Weights of a small image classifier.
Training: muon at rate 0.006, batches of 128.
Data: trained on coloured fractals of 300 iterated function systems on busy backdrops, 48750 training examples, 105.0 epochs.
Rows from block 3, named by matrix and row number. Rows with one number belong to one channel. Each number is 500 + 50 x the weight over its row's rms, rounded and kept within 0 to 999. All counts start at 0. Numbers have three digits each. After the name is the row's rms in percent of the matrix's.
# convs0: first 3x3 conv (model.blocks.3.convs.0.weight, 112x112x3x3), inputs 90-98, a 3x3 kernel for each
# convs1: second 3x3 conv (model.blocks.3.convs.1.weight, 112x112x3x3, transposed), outputs 90-98, a 3x3 kernel for each
convs0.6 101:495508517488489523457478507550510491517522488518495489532517560455419470367576484541464402554478423564563480555479414460448417504545509476493515480501499492494498483486442507485453507526474528477446535502470497495506545566579460475508360445458
convs0.7 101:484464477483468503496490500458488508475555601476474444430498581429445491505476377497532583456462497482462478660658553452495493512469474512494494503483473498486483526524481480522509446503521513531532518548538544563525520514391589525507611528493
convs0.8 099:536487499495461501486470507496503488497488480522506475593523410468595469506462588525558564529532534417484540568580427435482447507532548489491504497490494483488487497491523526496515539478518491525519474482506492495496434382356567572449506546605
convs0.9 102:503506488536509473493477511538507491485478517445525588455487356422474437612547563514520536430425452421473428474423497501526534539554409492494500498494504504512515431437490607497509468490544481483510481497505476486481412461383501592571607610436
convs0.10 106:456497498489499543481488560501488467550491543505534567354411442477538643518597502596540480510480479502500478513524583569476574601461553485517487488519501485514504506507567524518548524503568494515521492495511525513517562606550569558548507387480
convs0.11 103:544531523504505484462515491516499508560502474504445465458365408472461432359447453535525477516494482550435436539577536449532462457435507520526535516518513524510495484521489513485477510498452487492494500481496510498488598514409479406450478428587
convs0.12 100:481480489534517504531540504457488514518515488609498473517429454560428384503566315480526548426497554462489560495609444516564550560549561509495517495492489502502492514482472530495477549520496481507482504499477511499484601504421566564380524594308
convs0.13 105:497463458476470472454464492499489441556530526514592578457435453494458535537512448487461454468412434455375405416481435512547505497452523497493492484495505498498496549549484485515507470456477502487502502516495568561556409420504432542456461477498
convs0.14 095:531500518508495480489476477541538526501496513467487482527448495511430344453464503532548491470508473447466486507433483572453516677529464505496485503504501492487504537522512540542464498508473490499538491478469506476501467483388490515497515470473
convs0.15 104:520539515515484547510490521523519437471473462498503525569436489508518590437513469460485548451467576526509487531437360549503352552468505506510503510517523513504507607584516577533503475512476478492506494506499518542497514466605480559516481527489
convs0.16 108:478468541504511474520546489576539532547492495492478452560574522507439384492417634517507476565516450533468439577359385521360545536539578502510502497514494506502493501523493487525522536530476527518520494483477490488509492458436462402551449501554
convs0.17 104:493507452520480472505504508479528499446496500511478522357727402385573390487406459434490469529543409465598422529547579497400561505390485503495497509501486497502488474458502464468538475481495507497493503472493506515501425463496497377509553423476
convs0.18 107:473509466448475447477482483492473437460435444444508497417514557357475479554621512490457468431438530484405479552536521531561497713551499513506502516507506508502508477531553523485502536496519500520503481524530488514525495559449449557593498508616
convs0.19 093:488514483468503501512479490482515572474559549476531535415474427488459563491498489543623629524576677424464599504496503493552473474552469490489488485494499490499509435472591466493540435454476521485503523519508524488475459618531567560518570521548
convs0.20 099:560488454522447476479461497500456519470493475461470449533495538510421375548426575469528603524518529534542452410531537457463533565569479517518500519508501502496488460493463457534499522515474497488495495499509466486504404516574336488530453459615
convs0.21 100:495513483451512503465481494459462459473518508553544557543511460515442463483483459497465572488411465589519483623584488490571578402477496487490502488484511489481499548640478551528465425455448489505520517520516502509518594682491393549557385484503
convs0.22 100:539533494536548511499491529516495494522541519535504453363361275500577519594555488493562533505538556574529530304379330417389430444548518502514493496497508494527517485434482487480491469544479497505517499502491488492492446426411446530527391513532
convs0.23 102:479529523495533529497485483504503512521529463529467453501531504514437487423458480503478474519475511572494516600406451540418494612489475505507516510502504493488502546449436601524528542486521515499499496510510496506515501464489610440456666468541
convs0.24 097:487490486538515499506479470518529478512527480513492486535568382430484519449408615455521427495593484439590583486517578550485470571436402487503518490493523498507526488454523454454521472437475517506489535485483538515481440443530509572446469530422
convs0.25 095:533514532528498469560502482514484495480477495485519485598459471565520537631441501503481453501518548436464529536522461532375306462414382490496497492488493484496486512482528482480470573554506515509498509497509514498502632467540602506421691534502
convs0.26 108:512520452514486502552521545477461523470504485494540506481502520486453455515530471461475489500464476541509529500514549497438424451467452520507500524500496506506491530528528430423448492496527497502513474500520500487469464568538512501474563447532
convs0.27 109:533528485504468462510479476477517506471561513480486404344418559564491387523302518566515503548491518423444527397542581419528532488479277513512505510501514488496506450419455501494442569538486546514493554517515553512521508484523503571499538524437
convs0.28 097:409489471473491472479467497522473448566495466522504481658502508474502579463625558439452505508482478499483443428402520403486638443441610493487492500482486494509487449475545449490501461502462518486490473477492478469487508585682365479568433440649
convs0.29 101:479528534532470498519471489604627595607564542516480446454541489543471517316555741482506514463445500499527508525590495428466524454456500499501508496506516506512509550554509498474475400399415506497499504515516498493488503576422548536451477517502
convs0.30 095:506500517510481513514498580545481455498472431555500484672600635552416391657527598465450446423439537466497566534459358542499363547492332512491507504493493497509514534479411446455446471458525492474473488491477477494457498498514544537383590587382
convs0.31 104:475489481503488538488496574482464461463507489535535498378435444515497469611519640498496483471449411412401385417408458385411449458580447507494496496507500498503508544538523515495463501446425522531505509509506502499504483503534442444584432525516
convs0.32 102:469483472457496460467472428535510534570598547505534491708589710640379641645538690559523637545451536577533525496462475502499499493474439503491486490515506495518521526567453510510451508463455508501510487494512490482505511531597450424528497444411
convs0.33 101:465522499494529499513495480520561517556561539492520513418406448527541442462478432502482381623547426563573514456471519532445424501543478501498508496496487499488509466484482509481498535542466528509501507508529508466499464462565504375529526476420
convs0.34 100:574500456578582524544596540495450521517485530587539524675650579438482481444432393516477485479525516484541622465471455524469473605577519496508502503497497505512503401409526467419493499520486487500515517518503509482483441474412475477500502443481
convs0.35 099:543457488536464481533515478507557520492563533500503490631511566472466529536563544474433429522429388521492441562523503499537515500417474506516514502488515497503505517501522539521578538524539495490499487504503498498486522399512442533395493462445
convs0.36 108:503454477466479530464460512480495485476394432486429457663644466605451371561572504444508504477507503519593570397415451480511450627508468483487501475497493505509503454500525537505515532497439505496489497489477454476491520509549505494439501578543
convs0.37 105:525499519459467477478454495516518528510507486495495459435513488450439594554582636492523505449567601486546574513369316541470294429456427504514498512521510512495489537479474582499491487473528513526517506499480496493486523511458461420464510491455
convs0.38 105:483536603465613651492551594514556501618549479583510464472409524333493630426592408495569500519526443477457468492474459594611452581625474518516530516544531520526523509547475528567410544505416500517500490509495506492496497496444476473488442476444
convs0.39 095:497508504480501489504489506561526614451581659506576574481381387545491400480489528544375495544514527555623587553479513525499438428590569489495470492494519496495509512508543529508523587515513515537528512515527472538548492379434534420460467495477
convs0.40 092:526559519553565514504532482490543421478457421608514568556595366526543423399413495493505511503541539480549548464580519451597552555600472509506499498504506495517520520510554552541574502494488479498536472490522527500514444486587515485496530534516
convs0.41 096:529494475561538483543539513554515519526515537490495508640517624565589607499559524504486515491468525455397463599527448504514431532536487497499510520521516516513514479519535477536534462485511476479466507513499512533526515424414410489387408396432
convs0.42 089:482484525438462515495529522437467538504551522525510510618579604598527527624572550451473501501464457535494434429388400479485448585459501509520489514494486495488490402486501387476488453489463479506532492486518490503501416479578529568555494478500
convs0.43 092:470488490483510539509506543502471515475454420467449421472472583288342452639770586461456461515520492524516540506496496380408464454399508516534519504513494519504492540512525509464470503535476503475462515483479507489491529436631507477468594552517
convs0.44 092:471455529467471481465462491540603507497543420472460456635558540649499600541544514485487451513536464496538616539480503513443468512514557516516516508516490505486495463478490425446485506506513497505484475466485503493462403430450369426622433409462
convs0.45 094:439440446438472509495479539456517485499520529482506509697581736727473497578522582563512443572544459490502483431483415504519529619486495497484496481471472496492484399447484508518506510502523490468492500489470480498507426511518494371462522540452
convs0.46 095:510544585481532611522561578522542554588541584591527539456520484397516452431294416535538524497560523475603626558585538521530497480524445504495510503515530488536561521530537528544554516534525480480483478474480538519463444488501470485518546461464
convs0.47 096:533575497537497519490511501503427427481474445521521447360439473460464445450613524501520554476604607513500520491542542490547637520583683509498491506498501487497498564499470524509502507526515487498502500487506541520516417488410495548439457528615
convs0.48 098:530494459527510524521541499490500482525421481487441448481491694502562606572529566457520557463435486506433427509512431505448361489497433510502476502491482497492489482398485452445491479504492518517516503507508507468471500523511609480418478472407
convs0.49 095:476457504505486475475504487496507483547520489559508496389393559508446407521401470570516486517507511448527562596253361658453372600465307490499498490495488487490482501540526494547543473507487527511511490508546481495510509538521522570553403433519
convs0.50 109:503462492474462483473482521488466484516498534529524535470531465455567644625489487500600480514626474464516425540465477485287427467382551497498509508502508498496505585511507574491507512513541506520485517509511510493501595477448559495555504501562
convs0.51 099:492525475464512462430469476466445510475502530485535527345616444478513543569620537547504558472469495455461437567572598544445464573440476481485485485488495505509509498468435526537498528587608503496484517523508495510508523573432422522523535455487
convs0.52 093:465536509476518509479465481641532475564521494470460516393543484516415330646512480469497592476449537492410632704480407601379361594395372525540539512542542507528507510527534536501527516517575502480467518489508508509518400455433422437468433438480
convs0.53 096:450480493467530561475481505476445469461488508498480507453445368514477617314430528452429495471470483501476426468443442614558483690507477490491497511496496493493505436436463499503530467548610487481511490483501484474461574524421554515478450466493
convs0.54 100:443497497501496485465508462556536538494508508419443485490447409513610488612546556491478466522490491520488425543515612443500568465474458516508500507504500498487503463424513496465506461500475491499501502506507495509526564614614460493545509409454
convs0.55 099:482546479457494490503491509478483511477548539514524493385671511488605466490464412575492431483456420490468479587456596552513579500517548488490503496504512489496504453484460480494512552498535496482501486477469512489493448475472476427451498509496
convs0.56 096:454467498519479505551502537498537566458499556485509532568434451602383448540439335516483489504455477488486488606449368615457384564608512500510498496507510524504514527515497487488488429511482473494521480492499469508506498536415452595559553538547
convs0.57 100:514535485500514520487478531474499492476539497497596519434491460414446440432481430522540524460441492497420460439608635411560601498577584504510508512516519511518525489574522581582524503547504483498486529512505552526507433524426453487571524448512
convs0.58 096:477480487481509464481489456463474573484468545490458474501543605466595526350557613516546525457487531451531480477448382556441437649584512492489515501496514513500489471522512497513474453472443499499476517505495478502484546503323526580465625584479
convs0.59 095:526537531494499527453441509510445470477491478460515523394496760400448643392385466469429479478463469482491468465510520528578557447548514489495503488506508485485499483482498532493562528490497461493504481490488475500484478481598463585523440522517
convs0.60 101:498492458522502504492542475465449504561469487531506480558427394646596401665617547513521488547495492530522498403307453441440464621480527490487488500496499517503504479465490491481509483494489510488487517514511497498502571523579483449487555562612
convs0.61 106:538509510520486482517523479553547556526489480523457537566679471476717413532709466498512499446526470490530465503552597493522459565531530516497506508487494500507500592471508524490502474474547477489499488476503521496505509439540514437517496519503
convs0.62 099:491496492485463548503508548551501504571572510571644563514592564601364508584546562517416515468452511528492484402522493444495491478436453496503510498512516495516521530492545557493451524447458484500513508489493511510503437453476477519324428469335
convs0.63 102:531525539561582532504534502477466447531517485518527545556501264487678431337567513479458437472467457450492473505653620396507671439333524515519506528530511521524501591462483559527493453479470519482473490493492530510491541506544477527640462481525
convs0.64 107:513523538489500517518446477465497501443496498474500538348431243653563358615541389538476482521506493520511507383473526510549542606570651503501495501510501489499495508548525507536555520535534519523513509500517508511512502536498568540636544472538
convs0.65 095:521477511514478488536508483458515526457482465462450483501536511573568559436526418496485472462495506493510496527566561434470481430465450499488506484491488484483474471449446488522476468494498491535525456479484494458468444530472502543492487491455
convs0.66 091:439470505481488506535488531481480513489463526532534506394503693424501640449516736499505510466457492440490536329545533385601579456489484499487499500487490489487503461440479435487476491477473508478478486476466492479466369470293424546400430556433
convs0.67 090:497518490515488498455489540541533509500512505502504495321337485535552368544573408513490631436464506429417421466552352401532630474578567500510511503496496501500502497446487499462467536507483510514516524512503497490521476390472513441484509426575
convs0.68 102:499485473556498442503500457530502470498504464523471460400530531605405457459506432493477541522554559504458533414491453413442423558474455500519524518506505513489502463451450533450471507470530487478519494512515490513533443474469349413413391417466
convs0.69 094:498482505439468496453507533552568533561573538558493490440557372515508388579539375515504495562490500477465512509595675475512564453500538517527506523526512523539520518436493513478489503496480505497492496501494504505509483508431461449372508495422
convs0.70 101:479472490460494512480494483479530472552537438570519449563457495592446433660492280518523568497478514478446488538349326659575407731645604513505512514525508508515505520480542534510465506481461504499494509521506490490511379346476452481491536587476
convs0.71 098:490499468476505483545495483503519509548485507448450482522525514549572473499518542505445412475430453595468443405527538460495488483444429504506508486494499509523509465512525496516511453476528486506518517524512480491483539551452459476541493348379
convs0.72 110:527476491525476525522488489475476440492508496502505526457476398409476495409497463469462461505480513492480488320627572248589594298591551505495497506499506505500507570532523534500489504474442494492511512510497511513498516479447544464483470477429
convs0.73 104:470468491510486477491507499478440479495532552542517482445560628500391609447248385459461577512467520492482493388356490390323396565517518494513514507497498505501499490544489500500452513509531492486486501491492492487504503479604471474445515530516
convs0.74 105:499497487531536472525552482459485476499491528537513527439429537440571666493682431454510475423472494484475509458487427505476506483508688491500496494499496493503508532465460556486485561569478490493506500499515476476481394372476468439530506500581
convs0.75 088:469491504511495492523505514467501445509535519493506548380468469369477511740698700553495503547543476461535467402439495449519454578547498505504495508515521498503532509488550517500610438463482493508493521517500505505505468439422530536432549555449
convs0.76 097:503473485530516500550527518521506563500497487479477442310659650371575548385402443489490550466493510515526508395500376424463415416517446501496507496499493501501497494471517480485431497481484516513544512512489511517480461489444503494465529537478
convs0.77 101:490409470476468466488474502482515508491503528514568552616649548628519609321456479443529484430480524481518557454371370533492399444457376503499495505504491501498487477448514462446473492418398503503473525492459546520516482608651507406509516503436
convs0.78 097:505506536477515524495504517546526520479496475472480468507595649482494501358361366500499505505498475498506505459485609405462542371419538519529501525515497517512501494503512541521507498495478481499498521507506529495485408401522482506520611478517
convs0.79 107:474476453481493473493515513506460532534481529502488518616547342481576438486576510498490485522518488429475476358392487539369501580540426514507498529513504505514494469539532494525549506502466507493535498508509504475513446712427513524650693507623
convs0.80 101:487465496532537547555521524527540528489528516491497526363391314665516535700498653519491501471472479475544507470416470441436538492511619509501505516511501513523519531518534539532535512500490481488501496492498501482489489412456384387574352348550
convs0.81 093:507538502520553508534530503547460513543473514500495520534511442451405491423330430457514525463524576450526586474450323563456375502516434515507502509517512513521511511460512547490481476506476472473479498509495479481499443513462595455394546509481
convs0.82 100:463480484475484535464445492640596522550533487497474514468455524465490456653513523478540454503537455633571529449440499449385412452380423487510489491502498492489498456432498487454500508529540497490483486485484458472483459401534457361411467418416
convs0.83 094:509501509564517508576545534441489481464498509515547567522461457448481383419432332532485510501522516496473487484438469462441487451393465516508496510506506517506513542567551509510525524521583507520532498490491486498526579508542562590505479517542
convs0.84 099:496475508486476516444451486533492459512495518465519493471520347654541457725670291450452470484432472464443491401545482490495521555558628524518501505499511504489509523530517468547565460525556489504505487502499493502503354558583332441509347340487
convs1.6 108:473444440464521503561559478458427474418461505386550483501528499529511453568475394553530498551527517493545552518482465467496448406473467563508479555494498533555515462429466483446464438498481417501517459492544434449560466482492489441465482439484
convs1.7 094:505477447461457459453510524528558455583589472555533433517501464527512496408498606428478474520512505453502495479521515496499469529545447523546544456458458493501511537498475474412409412485565523554534488475524535541498564478519503444508533482508
convs1.8 109:584528462549532563518526541491511501496497517454435482472444494497464434582499460554482468482459492455457493437469473471451447494488520596556481490424363433457441450550542513528515403450489384474581439445599486411432453468466400511544393446556
convs1.9 097:491501397464434458502454423435446413422538471492490442613531509577490480577596509442546430470401452526518532506454455587497460532494460438393420468454525448452545568555496581513498501534486463458504538531477572479527512481563507518607472461610
convs1.10 118:432446441470441460500466505482545456509509410521453404527498434542476531486416491506554544480473519462434500589515489471459433486437468509515590549517615452502537531479458504537561504643595495465552460481544483473445540515455446523499429493514
convs1.11 105:435460421409405420390466507475509437503482445478453458555488531475490506544504478487420499575480523472453464501508483445378449506463494384427472510420426499504513487488480526562549550533531457406433478423431473445480549535543466513527467509516
convs1.12 106:479483530519491478522536530548440460555450464514458445574477521543507496473506510478461482470474431500467457519478412591478391607428376491577426488543436466514504507551515564627556530548532446465515487460513549478460498480586512488638490440512
convs1.13 103:537600645562590697584651705446482486433425429453407450493507490484465484469449478485495517525512499465494525457421441499485456517513500662562453525469424400322352441410431508544480514533486411625595359568616389508575422466549472425479502504447
convs1.14 085:454448439498503503485478514519451440475467473535417412491474557435414467482503477519527494510518478518454505404408431524504487528461375490499514474494529470491538398448508417448490456435450538498546518525512457490508511516591507461472492535534
convs1.15 091:543484427497508475466444481386470471475430499574531466521502513570564514530529513506473500482412512513486441446476459554525459536511453493520475547509442494490492398396478464539456516507506482479556526483576578534525428474574467534520451516518
convs1.16 102:450451471482570520499593527553539525497464508492507529495542471551540503530477470571512569483500516523435496586466439566492403645499496525467492506498487476453524628602521585599473545519444491517523531456430475474447429543516514522520543546525
convs1.17 094:439507431456522451432541476580505536510476517490462491535459444525555514435532539572581501565525482528475512568489485553444438553455486528478486500494459532540508481505521506509510493497528620530514619475474581560398419452507415434465428460418
convs1.18 114:568459479492481477556531504456495460434484490436402454518498452567508453564565542530468535530464487528465452495433396477480460523474446541509477504467510515525497488531539478531449454528470482469500510482526535440512379422457501448463501536537
convs1.19 076:536473423503474437525518511474449436515489430542472448482460490459437451488509428509538448484553420484477372474517463464487486467523499553565491535536459461449437469545561425552524429478516473554524493514561537483476528482465491485437514492489
convs1.20 107:511498507518549525558591529462456520432461517438464496445501447474473457471444454454473493519516463565576523497547478489532444496541466548481367441409417393380399559544435633516523520500525604711639569621609472541528410524550440409513496520474
convs1.21 094:431500432422512504478515628541516530501505515473455484476467415448496525423405459397501492414446419505488446546478450574480464543513505697608478704601520639542487438396424418461545563560560434566569463612615425577635510504594433472562447421484
convs1.22 097:469448475533529510513590570463501459457491498445488487454491527472449501536513553530455401534499496506500494450470495503534553435541569522504476540542520508536532395415462407431439473472487627557605524522528386383411510524510529576545441487501
convs1.23 105:463478463462547575466596595518545460482511491461503543553509410529484434496427435481497452491475395472468446512427410546473462527485531567519395560568440491468421504511396532552481615568529473523521518495440508514455392501545436493451465476426
convs1.24 075:490544440428532447411548521528550448532497432504529416500493490446461459384395429528571458511530489453477495487518461478528487524465447485586564507535462523497461440472530451510590406500531378476600408515624493498606556485524540469468568533497
convs1.25 092:501492437520535538484528568489459507489510579456466529472504383524473347559533364494499455453459445503481452611546518517459491581580550541508445595536443570510393474449473427438471459494559467495485446547513517534477414455465494457457491483463
convs1.26 098:449491472473426413449431497475439504484469477454442486551477481519483469467535436520567587624495456500502493475519459539474461549487418546490496441457564558524578565517466500505570531555473557400446520510431537440505448479453492455472509473503
convs1.27 106:409404408425449463408484518491552550434482554457477508535486464470505445448417513429424448380417444439470513519464435473475477541505518436454484508491487477481490517486581495489514510484511462518408472495493509489549510575439559522427498557459
convs1.28 097:545464478545482524573494560498582498478473507526533490418529570447548563461429494462489557473481525462454464553474492586513532630487486561570522512528555452468482488598555494565535470565453506461494460455451442416517516465509588538476500577514
convs1.29 088:466482454503533555527531691534507441472446503464440495457451413512505434467445390459567537431503449474494423503452444475465463504512512638594491698619469556497415439391432481543595539590581395516486399491506433510555518481487490534509492542552
convs1.30 097:478495545500513495531508489501463501530532522523507523384506411462545466468501370558518494468461439454479452579513513565560543568556537563558495522503494395428460443502440494528535445523574487445419549501460536481491471458476500503532525567505
convs1.31 111:509507494492556516472525538477530524532526513500485470467513537492520589536536547520430487461451568465524591524550538483508566468523602443491460476506480493502550549502572555462432522497431480581563443531529435488516517443439521482450608511486
convs1.32 108:525540573532514545592588646546448455532400467508446466314461407474570434436481397417489559502528542533459427467448453543454412500492419538484375543484432469422417471529470563566528542532562463497552462501521391485566528488462526482417579480448
convs1.33 095:452542535486504620530531612469472508445403443491456443498536534420456497406422461487528494442440454466443449490486493478510553531481506566558427537513445491413422452472487520529513579513496554521529465532545430502575450433490486482443475504430
convs1.34 093:472551616521573599537581510476387437467437489438453527462522434464524467402457488554581524524522549384433536493552523486515500531482516564539501490428411369391411481621570458539519405421442447512583459487516432448487493465435526497461554544495
convs1.35 103:515501425524608515585580552576557528559568493511508465458461459511536525515501444458548548445539492440449439525495469537526497578530446595545359595594367485489385431383428613578480639594564576542548530544487510552497493550535510527442553504429
convs1.36 111:536448442491442414496440398456497528476475546474394510514552511539463485529475439568467499565454476480411435503523489488482467506523497469536573505486521472453465508574564553507450609559537466441429434473407475573498465515507533540598459574658
convs1.37 108:478452421481456467461438488490525533560570581524526537507525441490532479493536457488499524488472475531535438569552493503499445535512504468434522543561573581589528555546472503550529510551569487477477495487408428477476495483531533473445551561462
convs1.38 095:478589578550574551561595596528456430522492483535556507580498413559473479468478490556509542574598517517522490530488433470445485447431513538604640510574505508509483451528522426521518411449529466495600428466561426435524564438525487456461471483513
convs1.39 078:482515503569606606655664626514447496506462500509493506441415409475479433409467397515627504493501516477471502499483464515487468575556464564496366647562473496570530496478467560487457501549471564552484577610542494618566478477467481456492553460508
convs1.40 086:544529507531484494507505481443616589389575574435574578515485480445444458489459586508496599479460558501464507453443508476431460507425457577539580605520486603478387522484535503486462509490436524475499497488546498475538475501413477504440463475393
convs1.41 091:489504507540528480491478486475527542410437416411386425395425354539595463470495409552562573572530525566507439566458437482456415558509481532490431508497475512548471498432363466486475491587515483455535551494482549487530534523526544470437461500461
convs1.42 082:473492521573554514568592502527512458463444493441446490417459398419494477435471406498548518460502475388418397492508477472526501544513501582498510522442468407420467513597513528577528409521570531576519536550506487477469488469483520485479588600561
convs1.43 081:486518443492496514487488523514430459449461509442450426484483492502521538552502443579543545503529469535495455515543564421505512452449468445429415512518461509546519603536496453415495463471559502515494555541484559514522599494499498497506505507512
convs1.44 102:517535504503532526530514498498495571462467491474463438354478455434552487488504464394416521472504609580519549512468528560510507511514431514569403460562485456459463424498510542561495670574569482582544507517517443508515481477534508472478561478415
convs1.45 092:499518520532495520483503453434483619475429541508514519407452404410494459383452452504514541545500471474477401573489502491455488521505484488491510462497491423467503486590531486506514476546591561564520554572477499506494470434440571485412629527422
convs1.46 085:611583597640599610583607594478432452456453463495511559482493427441443449400388387550524491545540488492522563427480449446476462525516512592628532545538473387371441358472535431501497436457449405476495415509586446502573535506483568524509561553568
convs1.47 078:472516456557544491478483527475378470469485501490508521443490497475574492543532434527549535447469526518517540528492465538495479455496474583553502537620542586589510533528474429477495516542508452505568437447572432416530456530551513483513498450506
convs1.48 091:472476499496473455503502499484496520472479540454483510406505486485499504492475452563552483564539522524483432555494495511512466509498493591601533585628589538540477542532426465474448483527510475520491417471483437409501480463473507501455439476421
convs1.49 081:465489491443536514485496542618522526644537482614578498456485486454476485510517498570534431440510452387447517591519434639515409608531482486461463484472515396477522519523531543446481443418523452474505518545543478512542470460504502490423498516550
convs1.50 099:457485403501512468515538503476495522478496483520511465417438454497458459471442484521490447470485512532453442410412524456433494462449496465516606381479537423530554550515473515472526478535532377462557419496492464487528583527491543593475448567571
convs1.51 103:536489488542520536520490499502479537474469499424504529574521560451510485477417457545547484517511527468478475554501480445403403464397413512493525507450438454407370520543566548568580471492490446528599455541605413485520502504404564600457470539580
convs1.52 082:563602575558575593485585568544459452536516449468514484420498526448529515498478509505468465526434464503515528579624560521590596529626544513479509472522479544529481527467524467528546508559583508498535423460471508458515544503544522386472525447439
convs1.53 078:439539507515572501530571501520487474498461483475498505517483485459461517553514473526509492544482494545516494448455413473507456505479493449469439529539463528566590548582551499543514542513518499508506444459459467457416506539495499511484480473508
convs1.54 090:510500416447416401484525486533477507453499515510547493439499478426530511444475394462430471517463418478464395575517492543471474464497483587509441628595493516556488444552542484605562543575541514511418540504499510502447506443418455508521444462511
convs1.55 109:483469494483502498562543534495613554501563510452587563427457466477475485465471513543589537521579542357514528542517508558515554540539544508523526569490451564491443504543572481443474479364430449518550509538570450514493523499403495484419474479481
convs1.56 093:402518467460596509468524539665573540572552506473512497506402392523490458529532530509487535489480515518504485552482468531457418650519474563537487542552578541540579489465486460436494452508542457480547473441535512470486444411468490421499525459448
convs1.57 129:491516537525514526517503505542412500542530533518573505481451494499430513543497558436481507489423459500455464446521524440461534426457519452442431511433453531476483580586570545463503529452481479482489419464486437485520452454484450489457479542487
convs1.58 088:527513498466509532453498495531482525485428511446430517471507540534436393558432420546540573446490510454410484558511415555493444570487460538444517520487499424460451492375422573523563604660607476461470465422429548460406446460452491510465440455449
convs1.59 118:520536471530548496509518549574487470559442446563447451451548579400488571458495539485519505406423474509414466458485457514556486520503473556527534521501493487480473472480527487504504573527512495491529517492502429463505574628669560583646409538549
convs1.60 126:550539541490522564454497561561495500535489490541541504460433501524451482602548491454451394453494489495488538480549530470556614540540591455475462505498480505511521428398394508495482510542534526527492521497486526485439471497562460477557439433525
convs1.61 118:499486503511474465469461447504587433510519553510550533563508496616512478600535440452533642426448504415487424537552479569534462655540499485530571505564501519578510599543551579495479515471481518456487531467446487431491525398445552494479569557559
convs1.62 086:513576581498569587521596530490498536483501484470485499604549457566534493475499499557591588516514517461405460494446420505515552530588642460490412431483481345448487534462386496499486441530470598563590535508568494471474464447450520533531472495498
convs1.63 118:489502472478503514496528536422448492487519483480594537436448532517468500592519540465523548544512476495504485452537564422494535453480490447491503437495551570588619517532550491500532530562494594525548554513506533550515501553466419536523495460458
convs1.64 117:507572524500527488450449406496499464536518473556549511457430551507464475552517520464489492470509542507530539502497499462497496475494469434493543469518583504503540455434450512552504517546585485406357488430404604565486536525515534484488507468525
convs1.65 107:474473491540567529556584473559590452600626510547537469567524473534449480518513509430407468379441502440487514455496465459592514512586530622467474588456392551494418447443544493508501533549466561548500614592565549532556477521583506500574473495519
convs1.66 118:453503535481523498489501446437502503474489529432479492548494512506509529458485469488530505472499525394455451452500440475524496431484533473497529417530552408535487588499447574541496566569536598623655468544549397440446519608612483493565441418438
convs1.67 073:415446474460432428489533539536506499542495507497493509521410470508458438512522564496457488537504481474511580395443537438468507508493529442413450555623568484568579492451470489452449455511600433563542427463568467459571480483603443479656473519492
convs1.68 092:521465471415435419466498466449433474515481461436417505576536515555520535552504501506511485594606537600603520536509507501515471557527532416471464494471493554507509464515513424374410567495503540526488572598500488541593439474490526449525519487483
convs1.69 093:503510525588562566566540581507544471449470479457474494526427495504422498500436562493558624528578633504576675476498559447488552440443554600575571538504504505473448465517594439555550403403426475506579406501546446469523503545520478511534461421481
convs1.70 109:523557529523600572471523551562549452543515496490458434502519516477538489532574545505450452462447416438535469565536515621521414595541417451459485431523565420542633544540592528504558479472461477547462455530455514527478511393515524461419554449368
convs1.71 089:493482487552505454543461446505515483534570551531536488516560528520532483440472489463459447487466486495509514390449431421458452517532528533422398443510543498556521396449477417473483504524474573540493551523499461449550581555489519480431432499510
convs1.72 111:503523476489509480525512512406446488490490507516477478450513466473535460458483467534613533497566543439505487392465543359443507380426522485477516521518519541528529547493502473433483552478540566599577509491551522540536491493495493530564489467501
convs1.73 116:502541516492554532483521537448423489533456534492494538516575471434566594548554577496508499500457554560477489520475471458453446453437461522507502479538553494566549490487536481517449522493448472511485516549533500549452554511354541508547458465420
convs1.74 119:540502476503477484501500453431508577467557567513543484581427535501467570514490582496465553495448592461525529379513478519541505503529498474489562507489532542504565536528543570570597486460542558492536571501487555485483552501489485553489448504494
convs1.75 085:500485423455454456450483532522490476499485484523480493449420349518550499492554465562598564508505478508449420542457413553495471540486459528526455564528447583503449524486444579589481501471420497550604530533569544511520509553539544513491497533510
convs1.76 090:485511484536459479556495515598557460652577441700647465592541599473450517491463521405457473410439459457471507538503461535524509477490469495511535519465510490438438544529529535470485580479406461495524430476499437502548513545573560571603547487504
convs1.77 107:436446505525537510504525443459398431479510516434460470466520523493507468519486502472449361534521480450469502463487466385453458430444479577508504445444505437445527515522489499465506569482451496563581476534572547576485448533557572584510531496458
convs1.78 108:439437472442453497541529536454468489420436517437447543539586539452457516369447526501483448463510505508534558377423466462517530431511545450459457488475451450494588465476494500483519450464448562586633519530641464524648514501518535516509506530555
convs1.79 117:446544469401431437469465446532513448507559453537615504394439546469507526642562526429460475494445461574573485563448425561506466552504469549468483489489513557543536434431522419473484494481480503420422543488507527517561507414460416507514587396491
convs1.80 105:448484432504531507445471502504534504518524504540520480500479487502449458519503513508443412556430398572535510407471528492518532487499520477540519482521502512531513390409462420451479512519494573547562538561540467492465549525474467525517464501515
convs1.81 076:452471468456469510409416426492509513506567557441472479513492490518497534467434488523491500480443475453445453525488471535547485611586497498524513528526514499485474486429374455451473493496555345405494447455519474537646521514513556505475546474419
convs1.82 103:505562511560505550625519560496402456487465446529506496384423410419570508500579500510455522460473507550570499577482414576514474556586525602504397555530466549460449409496513436584507528518485459593609460557539412543527491489467631497474577493468
convs1.83 086:408471508476508476476510502428420462427436418444451420480514529483509483503519463559548522517531490531523493402473493418494506464523503539570571501515521492488463514496542523505535538534507555511428518509464530540497488511493548553556546546533
convs1.84 084:514527448533519481512529454484441517468520518495486475530489571510446588594564666446585570459479578468469558575489497546507500516445481534500512501531518493551536454464445475476541507640634467503417441515426489483411485522470522564565490524509